config.yaml
model: "self-supervised image encoder"
dataset: "views of escape-time and Newton fractals"
train_examples: 72500
image_size: 32
crop_scale_min: 0.2
horizontal_flip: true
color_jitter: 0.6
method: "barlow_twins"
arch: "preact_resnet"
norm: "batchnorm"
activation: "relu6"
depths: [4, 4, 4]
kernel_size: 3
stem: "single"
avg_pool_shortcut: false
widths: [64, 128, 256]
projector_hidden: 1024
projector_out: 1024
projector_hidden_layers: 1
init: "trunc_normal_002"
residual_init: "scaled_by_depth"
optimizer: "soap"
beta2: 0.999
lr: 0.0048
beta1: 0.9
shampoo_beta: 0.999
eps: 1e-08
precondition_frequency: 32
max_precond_dim: 1024
merge_dims: true
one_sided: false
adamw_lr_other_params: 0.0023
steps: 10500
batch_size: 256
epochs: 37.1
lr_schedule: "cosine"
final_lr_fraction: 0.05
warmup_steps: 310
weight_decay: 0.03
adamw_weight_decay_other_params: 0
Rows from block 4, named by matrix and row number. Rows with one number belong to one channel. Each number is 500 + 25 x the weight over its row's rms, rounded and kept within 0 to 999. All counts start at 0. Numbers have three digits each. After the name is the row's rms in percent of the matrix's.
# convs0: first 3x3 conv, stride 2 (model.blocks.4.convs.0.weight, 128x64x3x3), inputs 39-51, a 3x3 kernel for each
# convs1: second 3x3 conv (model.blocks.4.convs.1.weight, 128x128x3x3, transposed), outputs 39-51, a 3x3 kernel for each
convs0.62 109:484452515495479478523506481496517502481489551474532510522468476497497507488528475467505508498551548503497521520518505450529537438510495483509492488489506488502493498500494481485516497461501513494483506543465506503481493507512539481490517504513529520476510544468479522495519475504528459505496501529497513507466487477491497508480519524493453560516477533
convs0.63 110:495491520497483512489449445493517495512533471454436439517513465503499439469506543503522509472464506530482518517483487506525534477496495542517539502479467476492539508505476525495501521513531556543497474490488496473490549532513507530490448470479522498515472486524504481466525497496473486483524551510457457474494544517559540511532474520513497484485458514
convs0.64 103:509482481507472495459469500500509502502513509482474476451499499512551501510526532483464470471449503518543560509483478479457505523506519506468503454504520534551525491500479509494508490525526484484498520460516510534529466474493446448543518548533506516524517507513498489494486494488514503499520472504485476522489513523456530504514494486525538531483466483
convs0.65 097:499486539535544536512563495484484496457456487480450499492484503507482487496440455477480474468461482462471515517521489545525517526511500509543485546504460488453465477479498463446474476485482518483465478508515470496529507474466503491475470468504458472513518520467497518463569515502510493517458520520520482484461512542499520534505468501546517503494524483
convs0.66 094:513482465474495482476512466480495496550520497516535478486543506479503541453473526486499508471500520518493490488475486478486442449512521476511528507493507506526515503475483487506499485477476501465486476491514511480525456461521490509505485504493479499479504479477480495496489517506478508548530482524490536518525518563537556543504475500504522525471515516
convs0.67 092:535521516505490536515531512499521486477496481483483472518505541537518510524528487526460482461432468489474434520499474503477440504456461535535512514530538535565543495538504502529522507526508521519486522475489491485480502495504502515505489496494474500510489488492556533503526499490516458501507490504490485494464541454502494479520511512466522505465477530
convs0.68 096:499500491521535524517583565474484511481473509501462463458512506484523488486511477491521497530511479499524494475473497517485486506512497505494520465450488518489433508506480492480494492471476491494508489492505498477513483517504527462490510544487503510507499514506514490494495478539500519524515560472508485488515531497524473474485496486476478498501517495
convs0.69 109:508512496480475505489469492489494479455450483478490554535498520455467471501459511494541521495525524517519483524501558460479533517474514496492516520504514517513504515462466492515490510523496475538533474480526508491472515518511478497513495447467495504510497517487512481487497529496479529547483502461512470509463516499478522493493466510483499498494448468
convs0.70 100:492505502515486503505514469518516481536536501557502507470533536522574548491554596504519499484512520514527513504506484541548510509521538486464488469452503491470488494505517525550539507514527494488500512490476503492534486507505468496527495478490489524508501505509514510527510464455454471489497476494492472524472532539516510550496475508504442526496462513
convs0.71 095:518537567479484496456498508501547520514506502498494494531520509531560499498524514515536548498494531531524499494484501498481526515507478502524511489475514492465508512540511525517502503531508497513504479481489512501523499518521465485516470486476516457450448459479456450444504498505492493484511495482500530508495519547532536544477462454526491549500539538
convs0.72 101:518503534466481533491501543472479518473490508498466481492500484519496468496523500498499519499476493487482472461472514484489484498484466476537580525540539469557535518478496485478540505459519525477468559507454519525465503505500519515468541524472522532509507476508497471487510500481537517510519508531493519525506506534455513502478515508546563495545557489
convs0.73 109:533483487493456488446534523495494498491467500460447541512479502493509520486519557493446469480508504507519511521493523491508558497468534527484469477496465493504495490474502509523489492497498481481513487495485497556468502487488455500486492483551487492478443492493483469470507489488503484471535453535468484486533516514535585529561512490555492517502506494
convs0.74 097:498451486496477491500522501476498508504495508480467497548510466503481477495443481494539535530506514492516475512551526533516473555526488496460523507486494499490531497529488498514516504498515544542523539471502486474501509513477496486528486477522505543512497486502489514471508517494471509490506539517501524496492499503491454466486522512537563574527526568
convs0.75 102:519487506533517490470484483470493510503488539530492515518505510510518512478498509454521509496520510498517496497517515485506532468414477520535492493554557518552558499485473500468470507531582516462485459536546508511517517480508516483486498488466486504490460455467485469472490512496495531503499523478519491479500462438500446458508489509472457478483504523
convs0.76 087:530514499510496533492464495465515479479513538524501535495507497516461465458508483487504489521482451500514479492521492516526548497561541508485503499489496493499469508466492487452484501479485490526517535547546534533579497488503461539550503496498538466493539468477532556486497526549463494546505465490493504534519485466521499478569513532460521534493496488
convs0.77 094:479523523494507473504497514514545508511517530507491528483498489484469468480516503483467473493447480520470458481527522473470498479520499520487521492479504477474503521473533512514484489490484489472487514499544527526500480532516512504473523501453519489474507536472446456559486474461520489511521565542497510487548532559484571530504535525519532499457506509
convs0.78 102:536487489505496517500519525520500482484530508524511509496500466452531538499535521514512519551507504529468454525475493427448484450511519514503524454519501502532515518519493496520513513483478473526496458529534528533510508421500486481490502499522496447494476468476459460483468507513484569484497489467526535475481564497516498490480533516460648532497541509
convs0.79 101:505481476511510492528589507523498484495510511484496522495469436489468464512472510521539530503516528494434481528525487462485507493479495497492511482481530501472487502515509510490481491490493511527524480502497471466463511510493488513495535510451535514503521561510492523513492517515462537465487504489513508498512501500483489492525486513476500474539547485
convs0.80 097:491495484483441431518481555503500519499517456463471483467483518505471490530511505491517520503474497482474466477513508530481461501454511480484507495463522503497488487520552519523552501496483486500489518468475518501496516514497484435486523490531515494514493481481482519502467494481553534464493496500481502527528521515478499477495491518513503474489517514
convs0.81 101:513451480515518507513502507478485503494535551505515493490490502482535491461521481490524513539547539519563540523512489469510497509488502478480479474465497460470497517519503483527521494498494524439462516520544532510546508509504509530545483538513510574542557566481562489487476495480514472473546488518493550537516549515515468463485531440509546523533517538
convs0.82 100:497534522486495521473477532505511509485441498478470473496489479485476548495534526485478495500491462498510532530502530511555557531521501491459468452463486498513534504516493490517495520521504509481492499522537530492517490536490456476479517472466493534479492492483501482507511485516473505486475507492493489465479470478488491492499514518551459501496512478
convs0.83 095:467492528505526530477494508487513497536592553530559523488522476533493489489513509525504495473502506497514480464487496491523487511523478491534529510556493490478478498506484486517538510513518527449455509514475501506522514524533529533478503476459501496517508499529510492517546510497481495515479486532542540540539553597525559507452505487491529535477495509
convs0.84 089:478508502531481531527541533505488495491478491461508504480524505487481482460426493489501474497469468452516474549528503560510514496482502528524542510579550537565519511479509489508503511488460482464485490462492491488519507505513501524465477491496505499522475499512496476456506488439513513447541518491473519528515510540522564512536470499536476513493515522
convs0.85 104:560530456511527489476528463486487472510518496477469448504471524498454446466504488470509480536546520526532525450500502475478505511475475530519508510510476523508511489508507555566543515528533532506523483504517476444472509476505508480481476498547503536508509466486497477494558534514459480505534454484490437477476484506488498501533565525504481505481440501
convs0.86 092:534538510555493487526493482473463500514504489526487516507485477479482474471461530500470476446479470494496487504528520499499503490519511476461509479453449510469491486467485465486525440477518499479488470510479477540485483470525548482487513525505495482512499519498494467533537505518484477516492466504538508522549511479517471464560472458476477493459441518
convs0.87 090:517471480470509488494480479472506510460530501508523519495538490492496497467486503485505534473487509494495522487506490500495501523514560443496491465442471472439462522493473532495474520502498510551501518506538488509513484500476514506508505496499516491484492497504501488511538457485545514524462495551506502504526501514505523494492468477531484553518472507
convs0.88 099:500487460473453488470510510469484506436510517553512482487495528503519490511524475484517507492477513527476468502509490476514498509515472508500460527482478507486485493515509499546554538516525478503541485548516497503468491539525486520509532455479520463468539576578510596621481499498469508482471482500479518477464476488471524547488485501514506480486511467
convs0.89 096:541500492512512481481481525534481471546483478483500493492510496512560539516528484511486491471449476522453455485524514442479480534455531467434488469488486520532530529448476502525510525496501503466491493489476468486471506465483549499517512542535489504505536495505513492494445480523476505515485533490527496486489522486455509506498456505484553550487520528
convs0.90 092:510432471507490461516548491484493527525505535532538497537524497575555471518544454516481547518470429457492487526521495492516498508517442510513487495545525490501473508509522492545539483520520479477516516512485551530505525489524519500462491508481498503504516492477482512514539553463510481484504472492502503451526471508466484515492533512486476480473473494
convs0.91 096:527490517524498499507482501457497477464434516447445517523519549491498530507495522491493519545509512518499522495497478519477486503474465520531469519516475517497475493497516510491476505491503488493486466521503517508515522505481483458472445485506513515470528469496470510523507510479518519451546503443517534545562570553543549541532466497506501517500533454
convs0.92 109:526482538474497522547520497523459463562509449542503512495534534503507472485429477504459419487462487507509527540533525523482501464479486477525496485496492486459491457521508487503497482494503475499479495473478544535508537521462522494515487495522468486495505523515488500497495509502514539457509504506471530526507569534500504505485519465509514495522529495
convs0.93 104:480515525550567530521532516499504515490474515563493492520526492495504529484484464511468507508471491493484497481455477502511504481534539463513497529530494523513513480444488504458479499517518472474514499493513504491488486495534522534489493485496485469488501494494529491500530516533511550530503509516499532549513507491487502478472483510487512531488465525
convs0.94 107:483487485486469500495478507500517526506472447481455471494546502547592503537596472519514522487468493473484480470545510492508494507491512496493484484473483479553502530485505506501490483533460516541518500501513500486519485476509483475459485461480489496481478503477516500530519500480490519463504498484503479541500468522508511489485483503473475437507499488
convs0.95 091:497442474484496514479505550487517542523497515512499512519504483506450476483491470529497472515434487494511487489477550544535505507491489517511499499474504513520496519513503510483484502483543508522476478499490504503554466472514474520513495514509485511528512564471540503489522498503501502470508481511530469465534492458560505494509511525474503491476531543
convs0.96 098:479488507446460534490511500551503534558551556503531503500488533461487514511460485465485484488466498481455463494468487490513504491483502478467507479477514489485515492518523521534528516528506516480519489482486491494476494497514496509513446486514494492518517485528504537479471508502479442521485490517504495484465430498503497502509485508444526524546505493
convs0.97 107:498516494489504509454496520501503536494511508472427505517494506513498472481469448506512480528507461516494502511491461555513481534506489500501468507543526530539498508530488489548538507481494516464490486503528481537502528491514555493419488525472516508478512516509509516491501475534527482498562540501530533451536567477490527471513529500515508490519538502
convs0.98 094:479524480499481530511493585523510521512516527482537535499479517523531501451534514498467501520500508487491479510489483509501471516483454511471474457472487454443511493496532492492485495495450457456498512473500515535498539521508516517491523466486489479482541483485497503488536495468509493502483476511490472520488494502486528496483508536496451492497496492
convs0.99 102:541502498500442512504449488530528473542514491530532467493516498481532504497483510540492468572509500539531431533493509486500482483503512493483509485504492495474441517502492511517489492507488470521544457504510478488514497484537499483479498515486467507528504471526511469555495507506463540517466482524503498473464514553471482533492525463488516505493522560
convs0.100 099:478501491485496516475522473477472486470482491474478482532479490536525505483488505523504468520493463476483497489489505555483494541481464481517500456509544524474497529486487440439490501480506523517499500513497469465511499485491512503493474455479512499483490484506519477507473539520473507492487488513564493479498456478479460513530491478525480496497475465
convs0.101 098:493481508510515442487521482524508500538559505504533549525516511510478478496508456535474492497502488499452472480498503518492499546493474477492479500512485526479509475506512514495483486493510520539526510487487492502478465450479482484496509515457513479484488510495543509465493478467528515499532553514467469486468502465505473482520505457500519494488504507
convs0.102 108:501534458486521468487474485521462499480477473488522494503503517521486515527474523488475523489527502481528519526485472539491497493508510494510471468511477490503490473492465508477492491497504493467506517492498515491514517519485477492517477478492515487509533498491505517519500495499462507481515480475489532500516469514509469498490482492504518496532516542
convs0.103 109:478499460507498506520518493511503530479476513476521545482497516470495508490501512488481497479490500493542536498534507475472480521518510503517493519470483483477463501468506480503493465503532523544530511501476476446440536533479507513498460494524450507453515530517554513495499500496509513519526475515482494474500508485466494569513500476539536541483491535
convs0.104 100:537480474481469471482513505520462518520518471503505491476499545452517602475561555505545549495499517495503460512504496501533546509521500466482507463490503541512529488478520497486526501502514507496465542516509523555496473494495495474494478486505485466509507476517482509488497521518476463547492493520500537512500528536512519516472480513479494498495518476
convs0.105 096:461511488522498490520492471483485492522498504533514482496500519495496502513472525506527530573502499521534587479476508469491503513506496436477455478450454478500512500506490502518514504503505523450476478499479523539504508455538492514511499511516471474504518526509474527524500521537508514501486495523518497508504534511480521513486474491525442477524508446
convs0.106 107:503499519494482493534501452497458515486480494513536523482497478524467482483469507566522488537499490454518442523462455538510535508583540484548523508483512544472497506502519496509560468498522489517510462529531482543511511486510482457513515490474528501475516512476513508493510488478504464539501507532510477520478486504485482459530500511493488508509507485
convs0.107 102:500492502468458483465460488492462484490473508499481474479511492517491496506510515490506484469449496483476491519507515501511502489538510515461524501439464503512486488502508517525520484536520481525528508522503496521486483481542487475496549462471516500519487509524487487457523497527488468482521500492480498476517532508510522503480561506524487518510494473
convs0.108 090:471443463489508499476485443529505498500473532495514529493492454500501496476479510479517519545496499493448516534514519511501494508475506501491490474473473526504523482520557510531514502521550483518544503508533547548490525508540527477496520513477490506512467518479496483506472537486471510514518474469499510467497515470492481503448500494488454488494474506
convs0.109 109:526538528510497501492492497479466525515522517465525489527501469505500491502528508478513498486531521485527542490509516463499520534500468507537518492502479489523458477443501456487494501494507490493458525523496501496511510498495477468523509481501526481500492510492481505503510498487536515464491508503481488506507541489515540508493504532499553480496542467
convs0.110 103:489488499502529521498520510520510465505484495514489540490490510494480515512521480481526522493489532503480512498490482471466482478440504525543535542560542498525548505532478537530509549540513538515497518537517528476483504515504456501476471469509496494517447488465464481426492483514479475513497474509443494521503521513523503529535502459501489460481454500
convs0.111 103:532550515511507505522500504486525530494512589531494537476443484504486469488502522507462462445479487474494456481478459484455495517492502536514451529555474516532550477495503520525498493510503500480472543520493489497514509484496530475507491458509511484504490479447511475493542482519518490530507511496501459457524541497501528536544476487524493488489509513
convs0.112 089:491482503488509510495476484494517498505494495518503476535532508510530514489484499505516502493471507512477489465424509489484485519504480523510469522507520508522555519496492515521466498488496449495479466469471501524511515516522512457503465512487493473475475462502507470447483535495458527471503485538488541565517514549453492495523513479481474531504498472
convs0.113 092:506486486533485510500519512482455493446463477471476474505512499527513482513527499463488481445472483472460488510528481531493500533512502516467508515459473501501489480472465489444466488485493507516504502474469512518491493493538514513508525486518498502513491502499512507480542509466493499500504494486488477509472471502489451479522473513486448469538470455
convs0.114 107:447461495517489507500535511463489487508498522477502523476485465489477491496507516456579571527580562543501547487516514494503519493484490488455458478449489479511518511519509525498536511498494504463496495530538494530520460535509484517552524476493505503501459493501504524515470515512513476511531531497506501504486516517481526476495451484458486485467476508
convs0.115 094:510514490495486513480489508529519480549533483493510524466487491507517487518540504504499469480536539509476535529525509512509531497507515491461482490486492513507521515474523495490505484489527483482516489507590489529516468473552522474510499515492545514457511518439533527459509514505518493517492516508479499502557535516509552527462481520514472468475575519
convs0.116 112:490513489471504489474467520523484484494464475516505497495504482511507500511511501507487497509497480550501488505525501523553492526544523497550508523514484511524488494514510468509516497519503505529558518513499497501452460523484507518497558517444470488501482515543498520508500499499503486507502483487525548500494504483505517483466566495535596502520494456
convs0.117 100:491514509465504529521490505465491491471489465510466448493490451460448448494480485478518523477511505479512501484489456513528527537502504515535535543542552528535509493524496491484524503506519506493437491496509514494481507487520489450464470436472514494472491504488500523487483513520507536481521496492492487504518501531490507543516505471540516427502495506
convs1.62 103:485519480545497515529505537505526471517548460493495494503525499507538514526487454501504491471504487509464484501490488504533491528514492480494522486507502510493508508535519500436491478447457481461510487514439527510528480504509467481501525539493468516492528541513509536517454516502482538527469515536491518498536501490487519540538500517460496499512488470
convs1.63 102:472508491518461493479486476510465485493569473507531508520521499493549541532477494533486476473507512496501490505552550520523525494470493483529546533551502469496495512477472509515516533490509482513495504470486494467493501515527495555567541509476498488474514465489522481518496440472474456448489459461501521507536521471503493486506487520508536507535529502
convs1.64 100:489480527509516488491501480474451511512474541488478535460548552506421485513465529511512531477561509466540544481502485511476491480511462503490503538495490502494511488480501514523546505490502477496494466487512470511524512485521477537504493500510476467474497480517476478502489507461493481466463490502497505493535555515527556453529492524511513504486490486
convs1.65 099:523527521475517499473499463500508504495530440499503491507491524531578489516470495504466487536524519531498518498535506463491529485498516510466462477457492494466512510473487521465468513460464519524513529500513480473461503520555459522538472540518541528518568508501526536493478495499488497518495464533508492501480488541463516491481513501484501493481474484
convs1.66 099:494489479501499485471531485507494488534512434523533502449486463538480522486513490498511488495551527474491533521481493553508521533510500512454509501470523486467497490489476492494505506503534499553482547543457545524491503500536482513541494469505504498469459434497459487473525553516506504534491481519492483500475501505480509512518485468524522498450513533
convs1.67 112:516522502486492498459479474524492483472498498529533533484489475506498468492531498505542522486531532488494508510492489475459490480464518471470493522452483540490501507514467514496498470517513498467515467503536470512485518486518543519539467555561534509467504476470533503472541568560468510489494522531471494519499440468523488466518499455507491418498474479
convs1.68 099:488472535500512450491521483474474486494510454498505523492494465520462522496527510485491470475511505483535502501499509480513456496509523506484501502507512495510504469519481482530493496499504497499499489538490520460481509465521474525544475519531469490504504469478515470469538509478474508469479478510514495472487469516530475486468488522512470487490492483
convs1.69 105:525494519492500506505493507508486498502496466502517430521472506513508514537474515499495474492500485465460500496498468463484510512494491497494448481537505509481443490517510514486526499494468506510459467508459506534514525503509478485530474529563496522498446531521500533552469523496523491524515444511535467457498524505547560496486532543515517537499531498
convs1.70 102:501504490508485488488456527490500466482476508512497501488482518494514481510482459506520503510507484498490455504529507509537514504490506548501483482509508528535539522527464484510460462477485473525476487561453512492475525500520525454472471505508489494536527485468504511459499489509533539501471539517481490462505537537490535479487493523517451491485450483
convs1.71 098:524524466492498490478481492519571497511510511468412512454478524471521494488521494505505495539534490496512469505486480502460466481472472478505490472485507506505502506484500488494480486501505465483452485459456459428433545486507471460508455527466485459474505500509483488505494534444488489471483489525494475508489492484478465504507519504486514518533500509
convs1.72 099:493505480479507490512512483478525555492563557529507475462525506497471517508563503445454485446469459510473477506511496511534538476469502493517519497460500485510509466552498469495481483485486481495507483481491463497506504465486508531456535476477477536505540500491538502502499528503539515499506436501502518487508502471500472448513493514462503480477497478
convs1.73 095:480481457513533508510507496514483492474609575477533537501529485512532539502531525505497476470555533451531483511512490460462519453500500485485499468470466505491498493516513485437505473453489498486477513510515462482465487523532482498502454476452472512494497507511488489496483525501459472477498466489478479485518511494476507495501514508478496505516533504
convs1.74 095:511478467475500487517529513503544512484487513477496468530526493500440454516486505508513505509523494509514516547510480511480504509478507504480475545507501502539546484536515490500537493530500487486478473483504537527552518525498506486493482474510515498477524489473524495514454532497504487500504493516525497499498513507496495500492540498492522484489507519
convs1.75 094:501488496470478462485490489470478499482590511498595573504504524484518528523526501488469517470476479470472491489481450484482483469515519482502503522537482531517469460487493480527509493494509553516485515585484571599480480523479496470484481493486514543498515489489460497496526500489534510488493474468487524520496516461500493481484503517511467475519508502
convs1.76 093:505519526530527506508549472538487509503486487490456501512527495474471523506536538491486495518471523519533529477488451479513519482509491521506476492518477526476502530519515514519551535488501488528528507539521517513492536536529468513542524550489463478488502439499499473510491479521506482499489544487498518525502537526532493464495508495505506485510492475
convs1.77 093:486499506486484471465446514502496488561499481537521449523473466506482469449486528491512544513511493484493495491546503521554524546497479471449463497466488501473472541487516498485500467463466509499506547535488572496472498516541506519488511503495478494505487499465550506487484503497502495532487515486511493529524503483519482542497512520498568541505506537
convs1.78 101:493505516497486504527485506539521532528510524534451484492530520495513505521499517484502522485486476477543535488463468543534458509500520461512529499515490545522481484446458513546500481531463495512493497504507491507452485499495501458496460431502519475496482498462527526494509509483492476477509494488505493515473472502509475508494485489497469491489499499
convs1.79 101:486492478475495500510497508498517481460479470475475489502487467514497478500473500484543464484488512460463502506526514488489524488485512480485517474538501506495495479511498503477487524501528506505515491512496530519494524515501509484476486469534475484498517469497474506505495523481433479509551439485517518448503514516486504530507518483517555503502537531
convs1.80 098:486495515494485507482487523497497500473543491489489470529536525519520536502488492523505513512498491492515532503517485496498506517494463532521513558575540482473493501498511529506486509524475505477505533468481470535542491511549529533526498505498510507495540486503522499519476479481485419486509458463533503511515482488507511507497486501496505525522489500
convs1.81 098:539522515510542524494510502503496531491480451466458492493516504471563464488490491543515501509523502505523502481510534532496506491472482471543504508529516474512530496508526493495515500452476513494487507452517532503502516522453483426511519513529521469522500542477538498445512478482501489494501514494523503529504524497504489520488501478506493498504487508
convs1.82 096:499490513503551522495482483498506489522536520512510486507517528480428466519478498486475499504509484531475473483533540525490534481499492458489508534500465481493485492519506484513474506463478481546524503508494467513538474505499512488519483439500523488496524511486494536530494503469534521483505498488490540505476569519449475503466464525488531489515493484
convs1.83 108:539503503493500496503527505500494490495437502519455477484500519478489496469465477526563507501512484526503506527496479531539491499479508504457500524493510527473492476458495498505513477498532532488419511448475491504487514508491467486506496496505479486519481494471463477493512519502506539503526541506480508499492503505500502487507502486547502482518499495
convs1.84 088:513517511514483449484541532495536510477592570523467479489523498504524505504562514481447472487470484515495509457538488498517455527504514496534481482531508510491473497501461475555524537507512500495495462494491485487479514499504510484502527505527518554493494512551508480508495510469481531487481557506509494499485465426503488449504509507485465510472497456
convs1.85 091:526509519506522515472459494520498501491507492477493541512488461482491460489503500482499453463481473482489508478485497494489491472482480520511446466496485490474498488484500490507532500483518463507477536485511491525503517514457470520499469502457479494496487502534503509504528497526530482477548463470534551535480523549438487504530502514521495531511501506
convs1.86 107:473483500490492488506510464501508506513493465496504501502500465482514504515494469506481487487448492495546512513461524487460489486483557469513494531480456500477468519527459510521471534518477477467492526515517514509514492494507515463531513502519553474462493465502507467528512534479469511471480471502495451488499477494513512516454482490485456507481479472
convs1.87 120:487517547465481532507496483492505513508491480478532524498480476510489496510503526496537528531535477539490490483464511484506466455510509516532476482454482492477495475472510523519500486526498516519496525479522482500492494461498473479561516563570518536522510551496513514493513571526525522538514498492531474481491459462479494513474478494481464500481471497
convs1.88 091:501516524480492506500538521479459477519483478487490458472481521479544489475544463484506508484451499473497492495509508504493506514502496508525505496497490487503495499475470460521552517564524503472480534548508489523494485470471479564513494522494490501520470518497458499460498531510460478509493478464491537505531538499523514488486482490471501500518505493
convs1.89 095:503461471483519511494520477493505513483482507493476527500486453521544503447440491478462510523464505512522480534509453532480488493489527510502487465486475512518462514506512530583476516525524505522480472496531488498475485475512495502520498518513519532506484459514488470498509481509517443482486477470485495500455461483492494506462506511497476498529482476
convs1.90 097:538550543489506485484520505507526489493411502480529519483505492504575438483514546509590483535560497506466521512559470498498503487470458517515496494481476506532540480489468508499478483544519510477514519477531497585514471484485463523463507446446494511538510472498521523478508507508511483491495537501497530499498543512513499437516488495494486490512485463
convs1.91 095:468539532514523509496491514513489495488457503482527474540430509467454465498556524484486453479492472522497467515499512484465494508519506467500523485517519506463509525504514549560546534520525517543517498510502542536491506521523553497520528509509488512489498503490526477505504511508490481536477528501516533491491534491529475482481478486421456473466460465
convs1.92 094:493547502499459471485466509483507522479573462497544508497477479528542529516525475487486503486471489511465464475500519505465519473494541498454493511525493513458523519484501494506500485548493516481457491508490481497500514509527492515535516518502481530521503529498567503528494523506455463541496464473489498486479489479488484530507496513479510505489473498
convs1.93 098:496509489484467458505489500494501513520525518491520478485500490469475497493510474476448462490467520487511469508489530492493539532517517542530494529529530465468504501494496481507467491459487499493493465481526513514518504510486522538498496500549467504537529523472502504472521515509463462485445448490508515514541472495501481465519530528534519490497546515
convs1.94 098:458518489458475430501468474461471500505619489514571514466480477531533481505528470508533494536549494489467490486482507434497488513507540523518522527467515509498532491507527514463498490509501512507513509511547490549488525499482486495491481496490529497484516505489518469485482502538492472519488497497460531501478513524513502491496484510477463477513477488
convs1.95 089:508486471521446487514528525512536528480458490533491538535483449443504514484507480490464505484453497485493482502478519507494496485501471496483476493505480495516495489479513490456548520496510492505474473473510531496453511512503472503472517513511488441520488521507468499519504532460459479530494512469494484470463512509520558503529542517495491530488488532
convs1.96 098:510460544495471468491510478501444499526489483526510501469479475479461483513479531467526486499554520514490513474477500490515466503493487530510495485493517482510508484470486486538500521496531451496500491427514491511459476485455478539469514486499483493485488469521543539480522506522479531481477503507515511504486484525532505506520493509488511465480468490
convs1.97 108:470489505497524485501484508527507461517497527489518535504567496512535522497408515522506491484506474553492468464501547522487507509451497481526507479462523471491523482493488485493489508479467527522502541508513488496493545495485476460491503498498487501503547512480494511542493513495487516551520519521554520479496498517462540557503480468508482511519515539
convs1.98 090:492541511509482511522518481510476546475492484502470440512469491513526486480514488485504496485504517480489532516498512486484523516479519532452495534479522522524523506477508490503475512509522501539530504475499523490497507462509491498505487533530482458517510517518548519519492527510502460470487479499531498502507498520544498483512492534492502491506504460
convs1.99 101:518502529500513517536520496502517485517492440544508466493499560500468458503483489500496495497484500508510479493489531463548528471528486489464498537498477454517502503491519519472483472472493491499525525511468533500491519486481485484511485511532476500496494542507510475466541543481524545564515519492531505499497537505465482498496469511492513503520516496
convs1.100 101:517531518496496482458461496509486531472489535509545516481534463511507482476501540480472476513459466482503502490506500491466477491472490459495475494453483476486517467502524523493505482497508512485474512533448500501527507477495482495537475517506499520464459475523467505495486522499510521495496516509475525500545501468483488496491527469484507469481500466
convs1.101 101:507476546485470524496492487488524484489450459485544564522516551478452546503436486521518486566503455495512464513517485498482489487486443462492504479540519511470504517468539483535504493497502534472451511459512524510495542524472487492502487460480500475493492485466514501532520492532510489504491546492491491527448540549487574501456491511489482494459460491
convs1.102 102:539499502505462490495500504512525462538474492488540476515464515511497448467515487482498494483476464493513493495510479489487494504475436507491491508479478471489510472537526474493512522456493442490495504510538529493517490475471473498513483522493481537542521513458524528466501527488509557576502544496458488491472481523516532500506510521480510558462496498
convs1.103 103:490494513485500469457470494511513465537539469457529510485527501505518505506496503483509464526600550490507501519484508450515558493522534504505507500538517492527487478489517501434460493500484490473500493459481528489487483476488506555495508475509481495532516509498490532469554550473457461454509464456516497481537516487498525469502495481487556507479536510
convs1.104 097:518485486483467474521486481495474488471600592476510528506531454495514533496470491490502518463442475486479478520512494460517568495508541511475503461542521502534505527505486510530517505495523538546515471492479478438504512505499546483503543484496497492511537456471502520468495505505517510515485538491500494499527531497485501480509505515537489484473497499
convs1.105 107:516494526481457517482467452492474500491472498560477498499527498465531514472478503514513507510523537484498504540487480538482501485486494523509485508494490490500510453499487492498518518488478508466531488477503468485506499495512470480552505544607488491503488510479536489475503558549495508500489523490518469468511475466478516510476497536465437504499463472
convs1.106 096:545469486499474504476449477505481494512470457511497491503514462486478482485539489498502501476517532497506486499497457549570438498532532458527474448565532477506483497508500471462467490425493489481498524512479585548473499484502508485479515505489501515514494522502501509511515499504541531491511478483485512473518506481460543497461509499507509515504494502
convs1.107 103:512507500541534496504532492499518495474468518542522513509499503496502474496561514514513483523512442514444501515493528508470541514477502544550514501478483472471518501510479498520513512499492503531469554537534588581532487533491535485525472450523493546499499515522498516503506496461514539528480553461512529508483525544481494509519520511482464527525499484
convs1.108 102:493515505498524533520531550533501497499490524475485496489483485476494485527465503541477496509412505506511505480446495534523493510504454460483527508480481501480487527543480532494509486490500496528540478528502487491480549462485483447486509527460485472476482506523536502506486531480495546516512558560508510524485547528469522493493496506493489489525517529
convs1.109 102:471509488490460488519488496481520503515568469514517487484486484526530489518506519511507486483524496459485463448484506514565562520473518479477500500533486511522466505470484480426440492490491494456506524474508527520501538488526509529467513461492496512519487545520503487474460519513529533515496534497496483498555480479504492492485537504516533518491497479
convs1.110 099:523521508516512536532520469440488542461512510521544496534493417498505504499537561492507494457451503491507494492508522496521472482516468500485516509472477486469498511502491505546573482521563505504547480502493478498468484461487504447496491479493501467515432470501506498496502506487475468504446478491496498506475456495526497463504514486494530498536497530
convs1.111 099:465503459510429494495493508478537507509513527430482516503522488497478504460524498500511464541540460507490495471475531508474502511479495486531508506480509531476480505512505502532499521504531489505499505490490452477471500492478498512521471507493486494516509502496468535506518489497471513477524493492538487486509466508494470499512502510536521519457507504
convs1.112 098:511505482518537492505493521515528526483487511480425499492467485512514534518496474515476460484495480530528484480482495452523476487468475494502537484450489515493474505481494536534518509546513509525528477469501474442488522510491508473519496552560521534513472459494497478477480504475486521502499521521461457459490454506479510527497496493517484496483539525
convs1.113 108:511501496505514496484530491466520508509451467518467495503510457479554500495466479489490484501528452504492482496487458494483471519478489514499482529511503467494489472477491506522501501530462470457481463503496491557522488512547477511565502535528522511503562517510551521521507541530486534480476493484504474466535482499536500499513499487478512479475470501
convs1.114 101:513472526522470469494510516480471454498515475467504509539472510523589517505526492480499495512520506511473487486491517494470470515465498502462513555541552480555497470497498477466464496467535476470486491494494511458472494490497486468512464459534515481520456516516503487499484523489506482540509442521487460490501508490506535535502493514491492491481492490
convs1.115 090:481506524473505506529470486534507520500582508520502444513548533532510534487447461515454498511502535466509501468484506494583574499503507499496521530470531510482482499522468491447513526478499496503535495474504496478480462492458471515510495499492512473471499488478520516528479513503493546526469512488529495517507551537481514501511508491509473515475488521
convs1.116 107:515482463510503473496490503494508506529509525497534520482496505472490494517520519489474497498452478528426502490541536505501465509515481485494516481572500538554487501513518506555472487510482493510496508500536492530486511531538482526547513485456527520499514507472496472506530492520498522501492477471526521519503473480481448523492492507528479511506469473
convs1.117 106:474486493479503491515448494468472491475524530511481456507467518473508520519558492511518524473495481495499499525498504498509510484515507458500470464465483484473462478484494484443487503443503478533488452457506491449477504497527517491498515507535567478476488461523484520543484497510545484491504535504474515495502539510537451489494528499536548539494537520